A small self-supervised image encoder, trained from scratch: batches of 256.
Rows from block 2, named by matrix and row number. Rows with one number belong to one neuron. Each number is 50 + 10 x the weight over the matrix's rms, rounded and kept within 0 to 99. All counts start at 0.
# fc1: MLP up (model.blocks.2.mlp.fc1.weight, 384x128), inputs 0-127
# fc2: MLP down (model.blocks.2.mlp.fc2.weight, 128x384, transposed), outputs 0-127
fc1.148:37 39 45 40 59 38 57 32 65 55 65 59 60 42 68 44 46 52 52 46 48 55 57 61 64 48 32 61 36 46 67 63 44 37 45 45 64 50 43 46 45 36 41 53 55 56 55 47 54 56 62 56 46 53 42 56 48 41 49 51 48 37 43 47 66 57 51 54 49 59 35 61 53 49 43 48 58 48 49 62 51 39 46 55 60 48 50 41 38 47 52 48 52 59 50 49 49 37 45 44 41 62 50 38 44 52 50 53 53 49 29 45 52 57 43 65 46 37 52 39 38 65 50 38 42 28 60 30
fc2.148:48 54 46 50 52 48 47 51 54 41 40 35 46 43 57 44 55 62 38 50 63 52 47 43 47 60 50 55 29 45 52 54 56 53 64 44 38 49 58 51 46 41 46 53 42 49 41 54 59 44 56 49 60 37 59 39 35 53 43 29 68 48 51 43 41 60 30 59 50 34 50 47 59 56 60 48 38 58 71 49 47 59 45 50 65 53 52 33 70 50 47 55 49 61 57 50 42 43 52 55 65 46 57 46 71 51 51 66 37 58 69 44 39 53 47 57 54 57 55 44 63 69 52 54 55 51 51 41
fc1.149:71 47 23 54 58 53 45 57 37 37 60 50 48 52 65 42 63 54 40 67 61 44 72 39 44 27 57 59 46 26 52 64 63 39 44 83 55 51 55 43 32 29 55 33 54 38 27 54 64 48 52 28 35 41 54 48 63 49 41 38 67 60 68 62 62 46 52 62 80 31 57 44 64 44 53 39 49 71 30 42 46 16 50 54 35 36 66 40 39 39 58 42 28 65 54 30 40 26 76 69 49 50 48 86 38 25 59 44 39 31 61 58 23 56 27 49 72 52 70 69 60 44 49 58 22 77 50 55
fc2.149:27 48 59 34 24 52 43 37 29 60 51 56 57 52 44 48 62 26 40 24 59 50 28 56 62 62 40 44 29 62 46 58 38 49 37 49 54 58 49 35 51 51 75 51 48 53 56 25 50 66 31 55 52 55 63 57 36 39 40 57 59 34 59 56 36 60 59 45 36 46 50 54 26 45 56 39 53 57 50 58 44 56 38 58 53 69 54 66 45 52 63 57 31 68 34 55 55 46 52 51 79 43 62 47 60 58 45 36 61 66 63 71 35 60 54 56 39 58 28 70 41 78 47 37 38 41 41 76
fc1.175:55 35 35 56 42 40 32 45 54 49 40 46 33 44 54 33 47 38 53 56 64 48 49 29 37 25 45 43 51 51 47 49 68 48 59 62 34 48 52 41 39 51 38 47 35 64 46 50 57 68 38 49 38 38 44 53 42 52 54 43 52 45 53 50 45 41 47 66 70 40 37 52 58 43 60 69 36 38 49 61 54 32 37 40 48 31 56 46 35 62 42 59 42 50 42 39 37 37 29 51 44 43 63 57 56 80 54 65 58 54 48 36 62 41 52 46 54 54 49 28 61 52 42 43 43 47 33 39
fc2.175:38 59 51 64 60 29 50 63 46 47 48 49 40 51 38 59 42 42 28 57 66 37 55 63 38 42 54 33 48 57 59 45 46 54 30 41 38 63 49 60 52 61 47 36 66 69 43 51 56 64 63 57 37 50 60 50 51 40 45 45 46 42 34 33 50 47 43 52 32 45 46 61 65 46 60 46 64 66 36 48 45 56 52 59 31 61 49 40 54 55 62 47 58 42 64 64 42 50 54 72 65 61 78 33 42 66 46 56 47 32 37 53 52 38 65 48 56 58 47 38 46 53 41 46 52 64 66 43
fc1.176:53 45 53 50 34 34 62 37 45 44 50 42 56 46 51 44 45 56 55 60 50 44 57 47 54 33 55 65 42 34 72 42 50 44 52 56 51 53 56 46 46 61 43 62 47 37 54 58 51 43 48 39 37 30 64 68 64 46 49 57 38 57 54 58 53 43 51 41 56 39 39 60 69 50 43 47 64 51 48 55 42 44 53 47 51 42 56 43 46 47 61 61 52 36 42 52 47 57 42 54 61 62 41 55 73 46 72 53 27 62 64 52 49 39 53 49 59 42 33 46 60 45 54 42 32 51 53 47
fc2.176:56 37 46 72 43 63 58 49 49 41 58 59 49 50 38 60 45 50 45 62 62 45 54 39 50 44 54 57 56 46 43 71 42 57 33 55 51 50 40 53 55 64 41 38 51 66 47 46 30 50 57 54 47 50 58 51 70 52 56 51 41 51 56 41 46 35 54 48 59 57 50 31 48 57 46 42 62 49 58 39 30 49 50 56 37 46 45 38 52 55 53 52 56 45 53 47 61 49 44 60 50 41 55 48 43 43 26 56 55 58 55 63 62 53 46 41 55 67 64 54 55 58 58 73 57 32 54 36
fc1.177:58 41 49 49 49 62 51 48 56 44 44 48 44 47 46 47 60 53 34 56 48 51 48 54 47 55 41 45 52 54 45 48 50 62 47 50 54 54 58 45 48 40 53 56 48 51 46 56 50 47 46 61 45 47 54 66 41 41 45 53 49 49 50 46 57 54 54 44 47 49 62 48 40 49 42 48 54 52 52 45 52 43 58 65 53 52 52 43 55 57 55 61 52 60 49 49 54 55 43 44 57 58 53 50 47 42 52 53 40 42 55 58 45 56 40 41 59 46 63 47 45 54 69 47 51 51 50 56
fc2.177:56 51 48 49 45 47 56 45 53 58 47 51 54 60 54 49 55 49 51 34 49 57 51 38 28 41 48 59 54 48 52 51 51 37 57 47 57 56 51 61 52 56 47 54 51 45 50 67 55 49 55 48 48 53 47 45 54 45 49 58 45 54 59 49 61 57 42 57 54 61 55 54 46 51 57 45 48 62 50 47 57 58 53 58 58 55 52 48 49 40 48 47 45 49 51 60 57 51 48 52 52 46 47 39 55 51 52 54 59 58 48 43 51 48 47 42 52 57 37 50 45 50 51 45 56 49 45 62
fc1.178:50 51 44 57 68 58 48 53 40 65 40 45 36 36 45 43 48 57 38 51 37 40 46 56 39 56 55 48 26 37 27 47 47 57 40 36 66 47 57 57 53 53 40 36 39 42 28 31 38 62 54 44 45 42 44 33 59 45 53 60 51 41 44 43 39 47 40 49 31 56 65 39 46 69 45 62 26 44 52 48 39 69 52 72 56 57 55 59 36 46 65 49 41 46 48 51 59 62 47 49 57 53 43 61 47 56 42 63 51 43 46 48 72 67 32 39 63 63 51 55 58 28 59 66 55 52 50 65
fc2.178:53 61 36 43 31 54 55 51 57 48 64 49 49 71 53 44 40 63 49 51 33 46 46 36 55 65 62 58 59 55 48 54 27 38 59 69 33 50 51 42 68 74 52 58 46 58 55 65 44 39 37 26 54 34 48 37 45 46 28 38 52 66 56 44 27 62 50 64 42 49 49 55 47 56 43 36 55 40 59 50 54 62 57 28 49 55 57 33 74 53 29 58 34 59 75 56 23 43 36 55 59 52 53 66 50 47 54 85 62 39 69 59 66 52 47 50 49 61 36 49 34 87 57 67 63 36 68 43
fc1.180:60 55 43 47 47 44 62 41 37 46 50 28 49 44 40 52 52 61 47 54 44 64 60 32 54 49 40 59 36 58 59 30 57 53 45 51 64 48 58 52 52 53 77 43 58 49 47 48 42 49 57 50 50 49 56 51 37 54 35 51 56 52 56 63 35 38 61 49 53 59 58 56 59 45 30 40 58 47 37 65 53 59 56 47 41 41 39 39 48 52 45 44 59 48 53 57 52 45 55 57 46 62 56 58 31 64 55 48 53 64 49 56 40 45 68 39 63 49 41 41 50 65 56 63 34 63 43 38
fc2.180:56 54 58 45 49 41 49 56 49 53 36 68 45 49 40 53 60 46 46 51 42 43 35 39 53 41 42 62 58 42 64 50 48 53 48 53 51 52 58 48 61 49 50 54 47 44 36 48 47 56 54 47 50 52 41 43 39 58 46 53 53 50 44 56 43 44 42 24 42 54 50 31 43 52 58 73 51 59 29 61 57 49 61 47 46 42 48 52 49 49 42 52 57 44 50 65 51 50 45 53 40 47 37 48 32 46 53 59 36 45 51 50 47 44 60 48 48 51 34 58 56 58 61 57 45 54 71 50
fc1.181:64 41 42 38 39 38 54 57 47 51 47 50 54 52 62 57 51 54 48 38 59 39 57 53 51 49 49 51 51 60 46 54 46 47 54 55 56 37 63 42 54 47 51 45 45 57 40 48 59 47 43 53 49 56 49 49 50 52 49 45 54 41 63 56 51 50 50 51 60 44 50 49 61 61 47 55 59 38 53 47 39 47 43 47 49 53 59 50 45 39 40 48 43 50 51 47 39 49 41 63 56 39 63 54 67 39 43 36 47 50 41 49 51 54 41 60 52 43 37 41 61 52 52 51 48 49 45 51
fc2.181:39 47 53 54 50 55 45 55 50 54 55 43 54 45 57 44 47 55 44 38 61 65 45 48 47 57 48 53 52 62 50 51 57 48 47 61 47 50 51 51 45 59 48 52 46 42 39 43 55 52 59 61 43 52 44 53 37 51 48 49 61 45 52 40 47 51 39 56 45 51 41 60 51 55 43 42 51 59 47 45 57 58 40 40 49 48 47 52 53 55 50 56 45 51 41 56 58 52 52 48 56 58 41 47 42 55 39 52 47 44 49 54 55 39 61 33 58 46 44 45 51 56 41 45 50 56 45 53
fc1.182:68 35 52 35 75 50 58 43 66 63 54 62 53 42 52 72 25 64 59 65 40 51 58 34 31 61 49 32 56 33 57 54 65 40 62 69 39 58 60 48 25 45 25 61 46 60 42 69 20 60 48 38 33 33 50 65 49 42 63 45 44 43 54 35 64 44 53 58 61 45 45 47 39 53 59 59 60 38 33 60 52 43 42 57 72 49 54 73 45 35 67 45 44 32 39 77 67 40 61 57 54 61 61 36 47 59 52 59 35 41 44 53 60 53 54 49 65 42 56 54 57 64 49 31 49 40 37 62
fc2.182:39 46 37 51 74 45 57 66 47 41 51 52 62 65 60 54 60 56 48 66 46 46 51 53 54 52 42 51 56 56 23 56 68 35 47 47 41 45 51 43 37 48 56 22 27 42 59 49 42 53 51 55 54 32 43 53 50 56 55 35 40 64 40 40 70 41 31 39 46 39 25 43 54 48 49 40 46 52 26 32 51 48 58 50 70 59 36 51 56 53 52 41 58 48 51 44 57 40 54 65 38 46 38 51 39 38 48 61 43 48 39 48 35 45 56 36 40 62 45 55 51 43 52 60 45 43 37 60
fc1.183:44 52 63 34 55 53 50 51 60 44 39 40 58 63 59 46 57 71 39 57 41 49 56 68 57 49 47 40 53 46 51 51 37 64 41 48 40 48 54 39 49 55 60 47 39 36 47 50 43 65 26 57 47 43 64 42 40 50 47 38 46 53 55 48 66 57 47 50 44 58 57 49 44 33 41 53 37 60 35 49 36 53 49 62 52 49 42 68 43 39 51 43 46 47 48 47 59 50 50 56 46 57 48 53 55 31 48 72 48 53 50 56 39 56 48 61 43 54 72 68 47 68 45 61 55 51 29 49
fc2.183:49 41 41 48 52 49 58 49 35 60 54 57 47 51 45 45 46 37 52 42 49 42 46 50 52 55 54 51 50 57 64 56 51 50 62 49 62 55 42 64 55 49 58 50 43 58 45 41 53 49 59 53 51 59 51 57 51 57 44 56 51 47 55 52 46 37 50 54 58 52 61 58 55 58 66 55 61 38 59 49 45 54 46 52 39 51 42 50 51 48 53 55 41 37 54 60 49 51 47 42 46 39 53 45 42 60 47 40 51 49 34 35 53 49 60 44 49 63 56 47 34 46 42 47 50 54 61 45
fc1.184:52 42 46 51 39 33 39 55 47 48 40 56 43 52 37 66 59 54 56 49 56 57 53 21 61 40 59 48 63 36 53 35 59 64 30 52 53 53 52 50 51 54 52 75 42 41 56 64 55 33 47 52 49 64 57 52 53 61 51 41 61 49 59 60 54 44 74 37 49 67 48 43 60 43 39 42 63 51 35 60 50 50 79 47 61 42 42 47 54 62 72 56 44 55 31 60 54 70 38 41 48 42 53 48 57 55 49 50 51 47 39 34 23 48 42 41 61 62 34 51 46 48 44 56 50 54 52 69
fc2.184:31 47 62 68 59 49 47 55 50 60 45 46 55 44 43 50 49 56 42 56 48 65 44 40 50 53 40 37 49 43 61 51 69 60 62 61 54 52 54 50 57 56 56 42 43 69 42 47 41 65 48 33 55 39 38 58 59 56 65 64 47 53 60 49 61 53 61 55 53 51 53 60 53 46 33 40 48 45 38 41 56 49 37 51 46 58 48 57 59 69 54 49 54 56 47 45 72 45 56 52 53 49 49 54 69 52 37 82 49 44 76 56 33 56 56 57 43 62 22 66 69 51 50 60 47 50 51 34
fc1.185:52 46 45 50 49 27 45 65 27 51 43 47 68 38 64 40 50 63 62 42 54 53 38 39 33 79 50 48 51 63 31 56 39 43 48 65 57 55 52 53 32 28 51 53 31 72 38 57 53 67 80 39 44 53 39 53 45 39 56 55 48 63 71 54 38 71 33 40 59 53 47 41 50 65 52 49 43 40 75 47 44 56 77 64 25 62 42 76 58 21 56 50 50 60 27 42 64 43 53 32 41 51 45 41 77 67 67 68 35 34 34 53 35 54 38 44 45 46 67 66 47 52 42 51 47 72 32 44
fc2.185:35 42 45 37 40 39 76 47 65 64 49 44 59 83 17 39 70 57 34 62 46 27 47 54 51 52 64 41 39 43 52 74 42 41 28 51 45 43 30 62 54 50 24 35 59 43 35 37 45 32 37 64 64 51 62 48 68 41 66 55 61 47 34 53 34 50 59 57 34 16 46 85 54 72 43 38 51 49 27 34 54 33 83 42 40 62 57 47 43 45 68 79 72 34 53 47 43 65 40 50 59 54 85 59 13 29 51 78 46 38 63 28 58 49 66 40 48 65 35 56 37 56 72 46 31 65 42 60
fc1.186:50 52 42 46 53 51 38 49 45 61 45 56 54 55 38 41 41 52 66 41 59 55 50 42 64 47 53 62 55 59 53 53 55 52 50 45 49 62 60 70 54 54 56 58 55 62 47 49 50 56 52 46 50 67 65 57 46 58 47 39 49 61 41 45 49 40 48 64 49 52 52 55 52 62 51 55 45 51 54 61 63 52 40 44 41 53 46 43 55 43 61 47 50 51 50 41 45 46 70 42 61 43 44 54 46 58 52 47 49 43 51 47 59 49 41 54 42 49 56 48 45 40 45 55 50 63 58 43
fc2.186:48 48 55 55 46 43 53 53 46 63 55 39 49 51 53 60 55 47 40 54 41 36 47 55 44 49 42 57 40 40 52 52 43 45 56 54 52 42 45 42 42 39 52 50 46 45 51 41 61 49 45 50 51 40 53 50 49 53 46 51 65 47 52 53 43 60 43 36 56 53 57 41 54 39 54 43 49 45 45 45 42 55 42 50 50 60 47 62 38 52 56 47 46 54 41 53 57 59 42 55 32 51 46 62 53 43 40 53 46 68 52 36 51 50 54 49 56 62 47 40 61 57 46 52 36 49 46 54